From a checkpoint of a small model that predicts nearness at each pixel.
Data: trained on rendered rooms with furniture, 72500 training examples, 47.3 epochs.
Rows from block 3, named by matrix and row number. Each number is 128 + 24 x the weight over its row's rms, rounded and kept within 0 to 255. All counts start at 0. Numbers have three digits each. After the name is the row's rms in percent of the matrix's.
# convs0: reduce pointwise conv (model.mid.0.convs.0.weight, 192x384x1x1), inputs 55-109
convs0.0 101:109139107133107122133096139154123101138095099104152087154149085124087120069136109088116128071149132160129141078117120110104130120165097120109137154100093119134180110
convs0.1 102:122142135132169145129119088112120168103173136121133110130103153161134130173103120123128143145113136149138113117135142154113125107150133136119118110050156115126145176
convs0.2 104:138106107112123111149114141118125133168135143145142149132106125136116126137148147090134147120113136141125114117115125146116114165116142149106116102126109155163091126
convs0.3 095:137131157100123110129144133156125104148129105122152111135110128161095137084150115098139148065103120089160164094123110122129131130185158127106159092141124137150154124
convs0.4 101:130136093119126146143142151114090120139108080113117141149190123136141107120133106088140120104145136113171138104129083163122127128125119148073137124132153112116153133
convs0.5 098:130165138120128088138126137154093111147143136132130147120173116093116111149128095171115151133055181176172111113129104143149100114147058149123104115160127118095127143
convs0.6 101:135108131096159129119108120078133118104134148170122095161138122160124111127105127124173100102125160109131115160140106163139134093105132108178071139088158125122163133
convs0.7 100:121136082081109135140142117144160078115140106134116102108110134137178162110086135133138155087133093132113108105121111126105128136164128132087146054128127129145142151
convs0.8 095:137092126118120096083116166154088116113111099139152129126131154100124137138120143160099122112103118153149133155122140122131163106152159112145097128140142104123134101
convs0.9 097:122126099117115122100148124103138091103144148133122143102123134141114119161147080157107142127098149159113133167128152128115119149130124113095133105130137129127134105
convs0.10 098:123141146107155155148130075180144115164151106168179120167114126143125198122158149095116130130106178159121162112147104147143122098107144114168174126125094154150130110
convs0.11 105:127126139107140148140097120134134128110145138144166128134175135125166130104169116127123127136105115130142092099112097079089134110142145196173146087135113119124142152
convs0.12 102:078125143117078178128138103137109118146150129123144131114143125122090139104146120145087109090077105134070145126133151151135128118170109138106164085110127123181124125
convs0.13 104:151118130119127121099118141128115095138133138110133159109099123094124138147123140101126128196142143132141136132105103114127136134086124147100127091144147124129135176
convs0.14 104:133139100126155126112160080160142138076146089148140120145124132131118173159146156127146111146130135151098136143084129138103141127069129150120167171124123133109142097
convs0.15 101:121106168106120143147109136115117184090151133175164133127108134123123089126194111172073132078092133112127117182141068160116126087146147107118146137126135114102120118
convs0.16 101:116140140118097140094133166154154167090134128154106161132129140171157119140060112111118125096160138147102111063129138089146152173129111120112136107136191123132117052
convs0.17 096:104143149123117147122104103159093090132125146128139124150122182101099157137120129107172120084099108132147138141173156113171101089178106097151114122134098111112097155
convs0.18 100:113147152121131114133140109127167109082171105155176136130109165158176109093094152143120095119127092134116154105149124138124086082148117123097135123137143112135109092
convs0.19 097:147111117125172169090123091130121127201127161165129155200101085157156157120148137104126174123130105135113082126121130112141104058114103133120140118124135137100121127
convs0.20 101:146215177188141132121127103163113117124128133170157108186129160113124130098146087163106141102099146144102122077131135101107094181127132120111153121090123171144116152
convs0.21 101:139137150129122133145181112131099121151100133111108122136139121104158107130129122139183127095150084151124120121123089122125157138113111139117116128158113140097151124
convs0.22 098:134113117071110134121104104104122130079157098105084144165141119118153173144148125115175170115105145122126127209132162147130108104148119135117128167110133115130118140
convs0.23 099:099133155111158106171114150140121158191110139102100160126132131169133108151161136107099168121129147130151111119148160114073151165135124138108147131149102078132111083
convs0.24 101:153122155128121141108141131089127117063133162101122109169127142155121089131147143086113131160121141142130125114124110147124153128134123135165119143119089104097128137
convs0.25 101:133099120171142121141103123086131103146134153104115083090103147117098126108129086144116105121135153074142125165153174120145145145151092136108141144138126140129177177
convs0.26 104:117133109132141122121130100093125098132167129125114140122156125117093155113119111170112118138132133126129125127114105130140105167123106136153100099158147112100091140
convs0.27 092:123181114138130121124110167101106108136114106180120113125146133110123126057155089139076100129171158131157123166111086112102125121112121115140149117125139112133137143
convs0.28 096:166148147110122158150120127105131113104100120127123128102109167120164141155165114128124079111100161136116119081136118120126097083120131130059102143134118072143142136
convs0.29 096:101119173125167100116133104079126151168114150138137128129130156151092120100141133115153105154080096143156129180165126161164131140115148115119130112148150124117142125
convs0.30 101:111122151128169111128136099149127119143148118141174135139116139069139142122130132139109138128114154083159132144120133108162143174176141120076166147125138119140115160
convs0.31 096:137145102131130154155109104127133110109113136156138113114106144140073136115090101157174133168063111140122138147109141118099134132076136151098155097129147132133108145
convs0.32 098:132116131036139138128104132127130112083156133147126115118092107143174160111100110062111130105106151153122115128121126155148140089167147148104177130145132158125157095
convs0.33 100:093114110144116144131100148134100115106125103103066145124140113126109107121116139121112174088123100141091159131132111130143099124087151093123166122111116164108159110
convs0.34 095:137165135122117129103127165122130091130143128143109102112147105127135120150128149127134141098129096170120104123104129147145165134160107147124144132118129105123077135
convs0.35 099:138125137100114130166173131100117122119084140105106112150109156153142138130124164090173165156112073145113141108114090127131179127117109127104126145131105109151105163
convs0.36 097:093093118138113117094167113126133128063112116122143126118129136090124109118113096170080133133161123128106119122143145106121148147135151124150105098076200142123084109
convs0.37 101:103142115099120123122123119120123127120121105148118111125129091101120131131125098118185145141114120140187122088122127127095180085141128108074085128113130132124091145
convs0.38 096:099134122095092150095102110126140112107130124146101152165125063142121116118110134100097121171090149162132137148116088098129087147135145142140143094124157126111098139
convs0.39 097:118160147108106141121143128133152125165109107130108108088151094128125114089186133161123150153143129112135158118172153165116145099174101081128104115109136108115187115
convs0.40 101:145121111152120134144135133155124093104142133109144132116158114168088163174141118139138183120131084130135158127156099124149118092090161090092148157110159163129144110
convs0.41 099:138135113094083127146090136102154142142104102102185139111120149109124096123089124124124170126138145165193111122127137103132126101203096098159094128149103162116121132
convs0.42 100:168088144145127114143162126158157130120119122134203100133128107133180127128123152107181125132116119132130147111108126143145157131102135139122127133182132131123113115
convs0.43 103:146109113165126140143189129153107136094128086165142108156110116077120180100133108135142139128118134064137112150090170127142154143097084155143112137116091157105150157
convs0.44 101:132128113123133097132122119129165121131138155153109147099092060101087095125152121114108116125116115103175102122125150135140105123138112129147138153184137169160089087
convs0.45 103:117131155136115122172167139139092159133167103133128104125147157111081143123162118117166112117167125135131156107150117122122139091098136155115143165154128134109116113
convs0.46 107:164108124102171143114141140091120110127133135126115101143127108121093129092103130126111144131111139151148140131119115107142158112091149118138106119131106160169147108
convs0.47 102:094139112144159098138178149146095155146109108098081168148110143138090149127105173134116106106090161114164136145151120141157119137133116065176133132156128133121109168
convs0.48 100:136150127126118090135124142123121113146165132164125127155110182099115137122162126126119132114113151109121135098100139143170120124106173143122091117108163124108123136
convs0.49 101:116086153101162101074121178111162093148117133079119094140108143133089129101143127120126119084136147159154142069111139100138102140127165159133096101148151161166119166
convs0.50 103:109085124145098135142079092113163150135122088045094103133102097107161139122123110135133096098135140117100100125138136189115125087095087143148135093094121150124098082
convs0.51 096:122120138136105098127109127112101107111121093156114184101139134111073114095126191103157149132149120118159136104130116137161130115113114123107134125151095159161135129
convs0.52 104:116120123159117127101140120117144145125126100079123116108115117069168142119143082121106120147155138178188128107120138138143092096157121135145108157112103116134120129
convs0.53 097:131110115092114107100125093093122113083120133183119151120159123150141146145131118131117120099184127132144108149158146154124112122120121115117174164117119119148102105
convs0.54 099:126131166141122143150110101117134118131127110135087102124156139151138129113150127130087151107119116119123149090097155148101123192129094145098132103075093111175110146
convs0.55 102:146108102127135138158132103144142123099127129113158134121112104075061139101145191130135142110141158110132113098114121135153126151105146169148105110142106151128153151
convs0.56 099:071098151122139126143150143117153070148176124134120089145124107111159097116161114117120140125124161108095108101174116112143150124121122090167111108119168109176077077
convs0.57 099:151119121154174155156097141146074111116139108131086134117099149111135130156158137097132142115111131132108161129054106121157147141124129097110133144121173160131158104
convs0.58 098:101112117132149117150099151165166147162145176145116125184076107136140117097108088147148083124129104127125115104121144117155113158165099140086103111181176141128117090
convs0.59 096:107138143159120079106158111142122089149126169121157141106136110126116128104135116130125118143137127146142125150100121114094112145154174151085125128137142117106192172
convs0.60 092:168094134086144172135117103109139123121152088139140120106130134112103145111117160152098136105168125097128148156120114121183111105137105115137135116128196117111132138
convs0.61 100:134119123137091144138137135135139100128127139107101155106183103120127090110089099135150121141137136139165115118124173094132128112109117109130146113142148108128100151
convs0.62 105:113131109110164129115173132135108134066129100136158142116114125108131107188122133143123143093130115110118132107178125134130160122102141115163114119102130136136163204
convs0.63 102:130146135122118115119104117096151124078128122093113126099148108083105115155124134131157137146151125114137134099113156129142137165116146099102116123128137132138089149
convs0.64 100:124143123139118121132143110130142119153127105076160111122137092122117159114125089112099122152140125087133136108133083176116081174140127143131107127137129167134070143
convs0.65 103:122108121147136171134093129174120108147120130123142113123165122143055166169108139135109121124089115103192153153136147082123146167117104072148144125132163171127102104
convs0.66 101:110117133119132150143107140083064137127147173125177128105131135128159157151132116148089114126115113148098111153113138147161149148190112113168106077143123119133101111
convs0.67 104:111140127151157150121122121125123143117142127121100113175081118127160115114120089126148117137136115150108131160169152095141112133108135120153120102164134082147111138
convs0.68 099:123141092115089143099111097124188108130137135168107156101144091090143130118088100096146125146121118119103137099128144110121123135160151090110089169130100135116112095
convs0.69 099:139107129129117104103166128170135128120087144116093134148135133140117111139105134106119113139123153124140132138133152112113078076113114142104143142101113108096104116
convs0.70 098:118126149098142108120113087132160091116136102120139114108128101122092141104100146104091125131067104117145115109067138152145136121099144101136121116130125083137135134
convs0.71 105:135096121117121134109095092158157072128152134123131103154094130168119135174124063190125117162120169140114095094081079110147130104120120142144137184084135103127142121
convs0.72 100:135101133140084072092122118107128118105158079168143168158119108166117108110113132121118140108142145115116145126130095119154121138168133124124133174120137096126184139
convs0.73 105:091141178128065139135098106121119109157195120157096121111129094107112169140120105143089106121099116127143140155142133174134146149115119170151082099116099111136111139
convs0.74 102:126158173123099126154135081091115129131084136130156157126118137114109118086142101107147154116151124105109095137124121130124128112108129133105101145117124139098131092
convs0.75 099:112136133133139103137162125158088073146129149156162125167115109154152142123118126142154111092149181105139134121087131143111175118123092129128171082100097107113088125
convs0.76 103:102103169133116090110102145108068156132099163134107144128133162100132111156127112144160132131111111138130134118135130186126135156131119109146134135118145092152155131
convs0.77 096:111103139161119125118087126131123143086115151110141137158120110112124111186125140092117106104103097133160162051098129135093116128093125141088105142087060185146084116
convs0.78 101:137117143087126130115131096119103076184105123138131099117148092132156177131136103149081120173134123158105106126152125113168110129148137109110161090127123114095107125
convs0.79 101:109129118126103132097142146130089106106143104182166110143076114146098116108129136137113105124110113137139123114142170131135119157161138147134127077122131078115123135
convs0.80 106:092129182108116149127125078129134152121127129131108136144132128179135108118143121100103122118136115134091155147146123109103128112113095091149117186143098103159161111
convs0.81 097:169115126122128155141134165096146113104140107141134124125114107139110128145109126157123120145175119138084112169130119123111074125151112097157100140109111138137079149
convs0.82 099:125114141146125158158139131148106165099127117111106144163175173109121149091138152130121141156125112119096116162126130120110101131137147089133135132116099129111142169
convs0.83 101:197106163122140152145104145122123164115132138105131144160096120107153149116122128117118114126117137119127175150084128095169148142097127175106126181121175135151145117
convs0.84 103:165107106136188139120148141180122143142115176145109087127132121141141112159140129111142135163123112167107112127117126137097120099178109115139101156165122098158142146
convs0.85 096:075155086106117126163120140124108111127193128095113122110099119135137146141119129124139083122169158115148138133122149093151127077100147079114120119135140068114122105
convs0.86 099:138109149141110085135119159157140116084116126150079105099140163137092127143083113123168081126156192129101126145097133091120168138150120086135114112172113117131144153
convs0.87 097:114181145135156140115104150150144099134134138116129115105106102118115122117153130116148108126087140148101123083111129105143141090133087111123120105104147104108109144
convs0.88 098:131101117180155141110128161106151124148086151148130103151118085155137146093118149133076103149088107149167114112077107150135131124157138104114091170133148130176074067
convs0.89 102:135141102109123095131102102105145100113076154133131135132166152104141174154125143142074139156118122171119142102128118137109162138132076118116099152094148129126130097
convs0.90 099:112135092135144185109124111162129125137151120130137144120084092118146120119116126165137108129100113169096158104123129112148077124082107144143105138150109128123155117
convs0.91 104:122112080163132117107132117145141111077103104112137127125105131143118165122114136155093160165139110097134130132159084145130119077136158164152082121120168128090074150
convs0.92 098:106120094115101133146132139106097148166151072167126089071162131138128151155130105142115072125136124161103101123149112136127144105143151158097108126114167128109132115
convs0.93 099:106160133100137142115107107135115136170109087130162121140117128116081099151132138115128125106115131129109159140181122079143156138138140168102174164157099117126135123
convs0.94 105:129108149145093134118089108129177116111102172152128104110131135162113128150119133118148132113137141142182081151121145131115079140127110130139131132167127131151160151
convs0.95 102:136124119117138108087141141129085128155113155116121107115103120113163172119145135143137112103118109109095138096147074118122130112086075120146108131160117170135130150
convs0.96 098:145130133134143161153141106106114140095138161099106124132141120131102124130104167094151135186160142117133132101142147150138146133180110142099149124157129117113147110
convs0.97 097:132116138133115112114132153102090151135149133106128114139115116139137083149146149131090100107116113110132149130136152144134157125150099177131143131118107153175130148
convs0.98 101:103131152127165151124148122196122137134124178133133124142099123095140138130099137127144117133143166130113175119125120095158088132119129165116083125154123110110123122
convs0.99 105:111105170146123132094133125112111130117078129168138150133109122139151092142120097127095120133160120118147131104128133147141136124118068152165123073120119141119088145
convs0.100 092:113116121122142164074127094132139127106099152134127175102149104183114174099107135104130126140143127130140137117129127166128164115100109138135117168122099151101144102
convs0.101 107:115078121138102146104175101100127167126123172117132129151108197103151142153111068108096174139129130110104155169129158121130110121118119110132121105155122158097161177
convs0.102 098:077158163124136147168121125151158145171120089124137141102100138145155123103135141111117136136145128134135129127148158083131075153104182131102145141147168138134162105
convs0.103 100:089123089119156120137164112134126140127075089099181062161169153136120114134106105176129100149132111147134131110155124120141114130146157121156087117144112130166104133
convs0.104 102:140125131094132107132141144093109140155123129145131122131137091143090143128132152098154162119146140147133142161124118134111118142142157115174126112127122078119127118
convs0.105 103:139105096145129111128110155149130135124118112072146089092102148120120108167115100107108096122169106102141165112061098094118143118163139112133133142157093118128123128
convs0.106 102:136082100102139168115123081135101113105086115147079139162141164089129144126127105143121146167117142112103156103132116102092089098093104140103154132146140135135119152
convs0.107 103:133127082144152126100151143127104147095145157181078106060129145109149139110117134161165137121165130125125110177115125146108190124122107094133120121132077137133160140
convs0.108 098:105142127109112132137109190120195103137145087135130105106150099150119161130135133107127149134104131105108119102120111103096154150199120111077136099130176123107128145
convs0.109 103:106133164113096130131143169132124112123154114145146073134109150124124146142145173135072119123132112136160112177163112202130158120157130080102088113111149122076100076
convs0.110 095:098133135114167139095122141143116135079121122148139098125163149140120137137121107164110155161140162128102143119113167105132177128120117185164144147099117131139072101
convs0.111 096:156123137115109102107145146116145125122134171130146145129155064111089127115170118093119113086120149117150114134126090081093114127098110130161171128118142104146164162
convs0.112 100:150139104143108136133118186087079126120140144123125126120100132162101129147112082137115104138120096155158109135092121136096146172150129127128106135080119138142106071
convs0.113 101:136135133104152160102103131156142095103141154171130105135164138112102097121083139154167125127152139141093114094160102125118135116099121133125117132127164099076100117
convs0.114 104:125140129097109144151127124088077176129098168117152131150130108077149139130149100152089141112105105096087108124153130122130127141128089122097122095146096132121132127
convs0.115 098:146192097106098109141153112151110125160118109144154112117159151101144107143114146179109133112167161128113134147124134147154128143124127162114142124150153139099119125
convs0.116 101:122125160132148120112104170148106143129138116118132011167117139162114106103109118113082104133107111121100119144137207124152178100167132109109110119123135087124125125
convs0.117 100:113124135111166132153113118119112124099123105095084196142113112140110135097142132118113119096106100093130148162167169161142148086093163097133157121120143184118091117
convs0.118 100:126099117125143121176155154125104125102124129138123121125139124148153179161119179096118085119129140119110128125151120140116138129087134168091154144116143135167112162
convs0.119 102:129122099147185159090122144148095112173108101156136110151145072089119141128102145142162097107127096114163122078141156099124145148122127162133098143113107139143123122
convs0.120 106:111147146118111133134148148144113136117182152130079122146099149066127123101106110111152166086108080131147146117108159163176104148095130155133109180143102165118088136
convs0.121 100:139090123165130153101101109126116124152121156138108137139130111114119145153110125149128140124139163167153133117112125113154120183154137100125153140148136161105113184
convs0.122 101:183119117090083114145161111120114115133137130115165131104143114135137122127146108142085109100117147138111110138126145149121083105102140144128181107089119121109130162
convs0.123 100:159105100142161120107133098144151157126135112155130141116110140158127170111129147136109141148154116100151150098113154155086136138076105166154108118123096141102093126
convs0.124 099:128095184122114112160094123126089115127132124104122087080119108084139148122159104053124146101148140127077130102101129154148132146108138148138087150157139161159126125
convs0.125 101:164129104112147099190122100144203092156138171103148125112125125178176130142160121111130125113096107108136132145126140119155116099141107177134087122104116060071147185
convs0.126 100:153154125126128127114119113155171100056099116139080094142148128149104108088126092092129169130112115099146144103124117100114088126125125132120120136111117093118074090
convs0.127 099:190146131152105152154136124101075128153136139147106097130165120100103126139122132139116166166131133142129172128092089094173114122091149153109131109119106120115151157
convs0.128 098:105150144116127126136103091112123149154140149107145107136101063129170117125099083165120099128151130084133108118133097170133136125166110138105108133068088111138161110
convs0.129 100:106154120133107102111154141156131144142138096135134142109154118077121097101098109117110129150119122146125129131152092145170148076136097163117131112102147149075094092
convs0.130 096:129119103103139113127127123088122130146126137073136083144142152121135128189107178122109068128139140181133099115202130149178148128157139125096154107130105136116139100
convs0.131 100:136133092102109137176115152092132140099110145195102101157110121098129133117122113130127139105096149112153144124128077117133175115151115111133093167103142090147130124
convs0.132 101:153096154121113159133144087142104080168105108127170094119153157144102129110071123125123095124120119143123144139135124152149138140097149088106139133131116125126137133
convs0.133 099:102159149096122141154153127129159112146123153120149117135168116137079108142111108095076095153158128144113122154109107135126109116145082130138113122134128167144152107
convs0.134 102:149134120153149173122094146097144082163129127136182122097156097154131146105120098106160147099147128134108105181173156128101120137111122139123108090083108123133151123
convs0.135 100:139084127114086101079143123110139113140128117119093102106176086124101112147090114116119115163134132123154124100174114142163096118104189116130111121163119089118137100
convs0.136 099:123098091146129149162117159127102068126116135114142107122152103118148114136120115073119126137136118120109127129121160060092149145108179149132102172117137115170098112
convs0.137 098:132141135155135116121118131107149125090106161133134124115102138125109144116128117122162121109128134131139092150083161133118114104148154120121135092112094122112109084
convs0.138 100:099183097147138151150116151116098143101127099130102138148132109134092090152174125134136114148088113113135134097098128124097110157137127129173091117128109099097107085
convs0.139 101:150120106082121092138112123075109100154155108130122138141128141161096131176138125115125158128144123123121144139127111126107129131123085144131147133201150151081127134
convs0.140 097:159127126171129168123127104076073130136136102134149085124107163126068123109143109111151096113141102109126113171136115161088121064126131130160129142133125146110152086
convs0.141 101:147078103090099105150108124154147164134081089124148114070084115135105129138193113168086129104083119133122127119126132160121184156166167146181138112146154136158162117
convs0.142 104:117119099140139140141150093128131136156096133126131132140089139143122121104087165128089174107128098135112154117094195130081098078169094068133123082114149112104134166
convs0.143 095:121128106095160116092095094111094138189148160102107108168126150153119161124143100135167128145128136142106136120131119093139115142124158161112117136138132091104127148
convs0.144 094:103133114140119172153182149099125126117144128128160157104139128095116135147131088106125147109153121153148154159132098155134111108101114133083147157128119162122145143
convs0.145 098:136141140163126095124094157139200123158166112124138145106162101101137108109111112139143088088084111155111124111128142141140141129139129117118157099128123109089115136
convs0.146 102:063115126133116116182116108190111137128125141149097122101107148124107170128106153125116133117107139107143153158112161142133136106118155145167125117118103079096138125
convs0.147 101:118139173078177135133130120134136116133168119075151093085111132107137152144121151117122140148097112136106112108112169213110121130081151120157128094107107125097104107
convs0.148 103:124155123144114167180176120113104151116190121097136132105131139139160113075159097181170153134188127140130099175160103103145122139113114135143140096161142110102173154
convs0.149 099:102109167122118115115123170106122117145129109135145105060159131098139127103141120122163163124164142148099119079088124086116186153136105174108107125152144110121114115
convs0.150 104:149120102104115128122116131127129111129130121078146121150129143139119115123192144125088134115121105119115129127164103112082102150142125142102083142100121101106123148
convs0.151 105:100182137158121159152119119156135090131115131113120134128078150121101157161174105138099087140158090112102124119092150119124093125180066099113078112126129126112125137
convs0.152 104:157104126140135083102114133125127147122141094092101146104126123104126102151177099096112157108140146115092137106168086104131156110120130133136152147132138148111131124
convs0.153 099:125155126115117125113126148126137141084101089129135157156102113108149124092101120111089131131152138112122130115093132095125131156120180102100112119125122143104111115
convs0.154 103:105116163092134138145114114140147123134157078115159143149116127138107117158132144133119139072127091119088104168132105106148131136097179142091114117121133094126112108
convs0.155 095:138143110123103080090132093132142126132141140107121088163118167120125136159135110122107158126143134135100161091121093117096136125130127105155116124178124160125112107
convs0.156 098:125120092166139128129115125133105121174096092127084142127107103124176161137082193130143153132143114126094130127137086121137122109158127121118131091142133138099102114
convs0.157 101:161138105130138142150113104124099076142116139128170178089106134133108085133116130095183110137155121147104086142087183082138162130133085093127102176140118096118117164
convs0.158 102:121097160088127094161104135103125120101118112150151131139161147092128108114108091144135131107108138150115137157154112136103120118159176126175150142138143165096127161
convs0.159 100:113126164153160108122113113102159140167119136091134145109116172131158111145088150117138124169158144105124129135099133119163093114132122155118127128124148158097106097
convs0.160 100:135117159115141112139135128105136124096140139149149160085120120125116104108189171148107157136103098097122129174126127134132114136091090121145145112119121136117120071
convs0.161 103:099129125136119084141140154144168161134101150081161144159150134125146144122114127115169140108100152139136120166130140094133170080133128093163108114099106115096132132
convs0.162 098:111174142124168124108056118087105095119096141099141181144119139103119159070159117093157142119131121098102180064099114143141120107162154113136147151146134147155166089
convs0.163 104:134144101080122138113092129095119125163110144101135131157122141158118124093132118151159146141088111125102129130109139163119122116131130123119132155103173068154131096
convs0.164 096:112109115128125161137143160106129135142137105119084113065079098127099114131090106082163114161120113113140110088080145129157143142114104094114135156117098161118102086
convs0.165 100:153122142078105105102106135077137119111102114123158125142143115165155129146118099141161093151105162120144169182106132124120148133127159125104136167104087103123120142
convs0.166 093:148138117106141114129181158133134118138119152165116195100152127133159105120085104126090102114162127192087192131151109152117116143111146146112098131150129112108122101
convs0.167 102:147130146122106085162141118098112136129116114073173137124138129073125136120122127085125151149136162114100107150102188151138117138081136121113113102113132089104081162
convs0.168 104:122121133117109164072117126154149147140097123112141148108138086093093129101134133068110129133168117212166112116109065063107127121131152169132115125165131111086150119
convs0.169 103:145170120155120105076126110139108078142187103135149136111133143146108151111097120116146158116132122127135126094101098125118134150133126092146136088140170133111135150
convs0.170 103:155102088082143097105138111104180124098123061132133112144132103137123056136171161107153146119146161146125118150096131113129106102063161158126167138126131121090143157
convs0.171 100:131107100128137129144057122161144126110124110134134153181111142146116124130122175095186111137070142120148123149135137109147131112149109133128112097145132163124130112
convs0.172 099:120106106125165126110108160082142139141154116120122066151100159136078114126115135130160141137165075144136113142140140182115134132144118161116117092143131099095105114
convs0.173 100:169144108127115125101153127113122117109169147108200150120173064126108084145095120136126150133183116055124141106090156082147135122139139135159136154162126146116135073
convs0.174 097:134102120121167188079129121107092143120150143137121179119146150117144113109143081135080097149111090141137131122172157128115113156123092139122150136130100104111114109
convs0.175 101:154149116099165100164113104154106088073125129105119104113159158181174098120109081147086113148134139161136116137096119110091099165087105115092139135151120136139104105
convs0.176 098:098105124122106113137148099115145101158112127145114136111136144142153114131133117149072099125138133157131133144104142116096143118150101117129102134113113129161107108
convs0.177 095:165131161135131128109098180078119123156096084104138093096109085132123104138115120168114120105121120116140154114152120107136129156124158105110158115105106074136127111
convs0.178 097:112140136153159143091136141137109164147159096156145123113160151123121128075123166123145130095105133140191108079083170090096114150103092142094133152170175139138100131
convs0.179 101:117113107151126169108118164141089090117127139125133124121108069166119100117146129170184139157145166124124114104134094135131145135165134129126163145101122100088122076
convs0.180 103:154132136157141132145153163143081157146104090137097148108117122128141127115142182153175142100131163124129122109112126138151115136131123165123119138128150154071140163
convs0.181 098:147139134069151116164133122139138147156126164110151133098104133093157135115127079118117132174161162098171123146124101124141097132118152135101090131169157192092120127
convs0.182 102:099135076128140133117123142138119154144130149125117103122107135109169105130105091109097130109101102108121115130163116115123128139123116146138150123178131111128078167
convs0.183 104:136152100162104159094124164149154119132097160134117111132104114127107141166125106167139112157125096103142133103154121124132114142102118118101165129186175098106162127
convs0.184 100:095126136110123133122111159146162103087149104123113122166093121133096126153077131092112109123155148137116114115090084106101167134122120125090122090105113138130139139
convs0.185 099:095091133131160167117116134128133119133141114116177147152133129127147098117121130132116147175135134131133158109093047102137116098124110117112125114104158083123115123
convs0.186 099:147103149107100137125120141156149134137128151160115157097182090094138093109100123103093133124136155134170124096110098130163103138112118096154123067155148146128126141
convs0.187 099:112143121142116142127089119156126118128129174125143154116093166135101136132159113124134165110165110118109121127133096116097141123122113104110095127105145108115133136
convs0.188 102:107162110089138168100130089107148106129154105145170154102084122108095093107143111118090133113148110080130133107095110127171130125112167153127097200136109102134120146
convs0.189 087:119130091117134150112084132122139130136158136138138098136157174122101157101128129108138131120144163128161133085124132091167142133111136113118137158141172107158139092
convs0.190 100:122184097125127140121097168170141093121109123144142093129109144173141117113100117135095115115134142132183164141106146142125098123136103137144111125115154079120143087
convs0.191 096:126189131125134149127096104119158073094144137123115127139153157137126151146062138133147100137155107108137115159152102115138111147128121121155199136139140136160086077